python train.py --model="image denoising model" --task="denoising" --arch="unet" --hidden_act="leaky_relu" --block="basic" --upsampling="pixel_shuffle" --shampoo_beta=0.95 --max_precond_dim=1024 --adamw_lr_other_params=0.0012 --adamw_weight_decay_other_params=0
Rows from block 3 of a small image denoising model, named by matrix and row number. Rows with one number belong to one channel. Each number is 128 + 24 x the weight over its row's rms, rounded and kept within 0 to 255. All counts start at 0.
After each channel's rows are labels from the 100 images, of 14976, where the channel reaches its highest value: "strongest on" is what is common among them. Only what is clearly more common there than usual is listed. The data: drawn branching plants. In brackets: how many of the 100.
# convs0: first 3x3 conv (model.enc.1.1.convs.0.weight, 128x128x3x3, standardized in use, each kernel summed), inputs 0-63
# convs1: second 3x3 conv (model.enc.1.1.convs.1.weight, 128x128x3x3, standardized in use, transposed, each kernel summed), outputs 0-63

convs0.109 [159 151  82 129 142 144 136 171 125 138 123 149 143 128 122 107  95 169  89 114 148  98 112 146 147 116 147 133 114 107 109 111 173 139 148 106 163 126 171 112 129 122  85  98 126 141 124 118 115 103 132 131 101 141 157 160 134 141 138  92  60 120 108 150]
convs1.109 [ 85 144 150 147 169 113 146 149 135 162 123 125 123 143 126 146 106 106 171 137 114 123 149 177 123 153 100 127 121 122 152 120 124 154  97 150 115 160  93 160 133 158 132 144 131 136 159 156 153 152  99 113 130 113 108 141 157 115  83 121 160 114 140 130]
strongest on: three-way forks (90); bare (56)

convs0.119 [181 122 143  88 119 165 170  98 115 120 125 111 182  77 132 144 158 161 139 170 107 135 108 127 129  97 188 147 119 129 135 122 149 123 116 129  98 135 103 159  94 142  70 118 164 111 121  94  99 139 111  98 134 135 141 152 115 160 168 142 104 158 126 129]
convs1.119 [101 147 138  94 121 135 136  87 121 141 179 121 127 143 146 125 112 137 121  80 130 102 119 133  97 152 113 113 107 127 142  78 143 115 164  82 118 171 134  97 123 103 103 128 150 131 120 217 116 140 115 134 119  78 136  84 159 149 112 153 154 120 149 158]
strongest on: three-way forks (98); leaning right (77); white flowers (38)

convs0.39 [111 115 137 101 134 117 125 117 168 145 111 152  65 122 123 162 132 192 114  84 100 113 119 132 200 132  69 121 120  98 122 126 137 152 109 137 126 128 144 115 146 100  80 129 102 133 146  95 171 130 120  97  82 128 159 120 118 138 110 100 135 122 114  94]
convs1.39 [112 110 116  79 128 135 138 129 123 161 164 138 134 118 139 138 118 113 120 114 131 144 120 147 134 107 141 131 103 133 111 129 120 134 174 112 170 131 109 138 138 132 129 173 143 150 122 140 158 143 163  97 125 103 103 123  56 161 125 133 108 130  75 115]
strongest on: three-way forks (87); spreading (45)

convs0.92 [125 143 110 145 132 132 133 104 199  78 134 112 120 119 127 127 108  80 110 140 179 104 130 129 121 128 102 140 160 142 115  81 156 132 140 106 126 155  89 126 141 141 139 154 131 150 139 113 113 174 104 109 154 109 131 143 129 151 115 160 130  94 118 123]
convs1.92 [120 126 173 151 132  91 103 127  91 153 150 124 124 160 130 114 146 125 123 140  97 137 113 137 151 166 119 106 105 171 125  86 126 133 140 155  91 130 155 132 177 108 167 115 134 124 124 136 169 152 166 127 128 133 127  97 135 172 110  94 161 138 131 168]
strongest on: three-way forks (94); narrow (78); pink blossoms (47)

convs0.30 [ 89 108 152 137 138 118 138 136 130 125 107 136  91 148 152 158 162 129 125 131 107 102 123 124 129 167 124  73 100  82  92 133  97 129 124 150 160 128 145 116 155  69 158 123 111 163 130 154 109 133 149 136 122  93  99  70  96 126  99 135 131 102 101 132]
convs1.30 [191 138 107 116 146 117  89 160 155 114 165 113 123 123 127 178 110 115 128 123 156 108 106 119 120 106 122  95 157 171 111 139 122 104 156 132 150 126 118 109 161 116 110 126 158 122 161  95 134 125 140 109 106 134 145 187 179 166 155  99 117 108 154 124]
strongest on: leaning left (59)

convs0.42 [147  72  96 123 120 122 146 153 125 131 171 141 122 133 142  91 150 162 128 154  75 122 128 144 118  92 143 145 137 111 106 155 116 114 150  87 132 165 145 100 163 155 116 139 148  87 178 119  84 117 114 128 110 118 143 113 161 117 143  99 141 106 106 113]
convs1.42 [139 127 149  98 134 129 144 109 103 163 157 155 123 136 123 110 103 129 133 100 135 153 164 165 143 129 124 125 115 113 120 150 126 140 183 160 123 120 142 100 114  89 132 153 152 121 123 134 164 111 156  87 109 176 142 111 103 123  79 131 177 135 126 154]
strongest on: three-way forks (97); leaning left (43)

convs0.41 [ 85 136 119  87 114 151 123 149 167  87 133 121 124 140 102 153 135 140 143 155 106 120 119 116 150 127 134  90 103 112 139 165  98 101 154 181 121 136 153 129 129 166 128  80 120 161 109  95 143 158  66 106 123  94 127  93 143 123 129 119 125 150 142 135]
convs1.41 [144 141 147 126 132 121 140 106 143 160 158 146 145 104 156  96 111  66  99 147 146 102 131 174 137 110 130 111 115 163  92 116 138 114 125 124 140 149 116  97 101 137 140 151 138  92 169 181 139 105 147 130 139 116 118 139 177 144 127 148 144 118 123 115]
strongest on: leaning left (46)

convs0.120 [127 123 151  44 120 126 133 155 115 138 165 105  86 114 149 140 124 111 165  66 114  55 106 134 134 109 177 130 123 182 162 126 139 108  97 122 138 148 119 107 134 123 140 117 112 114 105 125 111 156 133 125 148 145 116  87 143 141 130 129 170  99 152 128]
convs1.120 [153 143 123 171  94 131 144 109 141  87 107  93 122  87 145 132 155 143 114 149 145 160 115 125 151 115 144 110 139 127 118 166 122 163 114 162 119 104 116 181 136 165 127 195 121 183 141 122 159 115 139 128 129 114 142 127  95 141 149 136 107 145  91 103]
strongest on: wide (60)

convs0.13 [ 44 105 143 132 138 102 109 136 158 135 118 148 171 107 125 134 156  98  97  29 145 131 159 130 136 151  88 117  58 146 114 100 119 106 137 161 141 123 111 109 157 144  64 123 150 138 150 104 112 166 115 129 135 187 134 116 161 115 124 133  92 130 109 117]
convs1.13 [ 75 130 118 112  97 135 114 127  80 118 111 155 107 109 122 127 112 165 140  53  93 161 129  97 123 110 109 119 114 131 139 115 149 154 139 113 149 144 103 129 152 173 140 166 151 142 114 161 124  76 108  45 123 162 142 132 136 106 133 153 138 110 181 112]
strongest on: three-way forks (87); wide (84); thick trunk (67)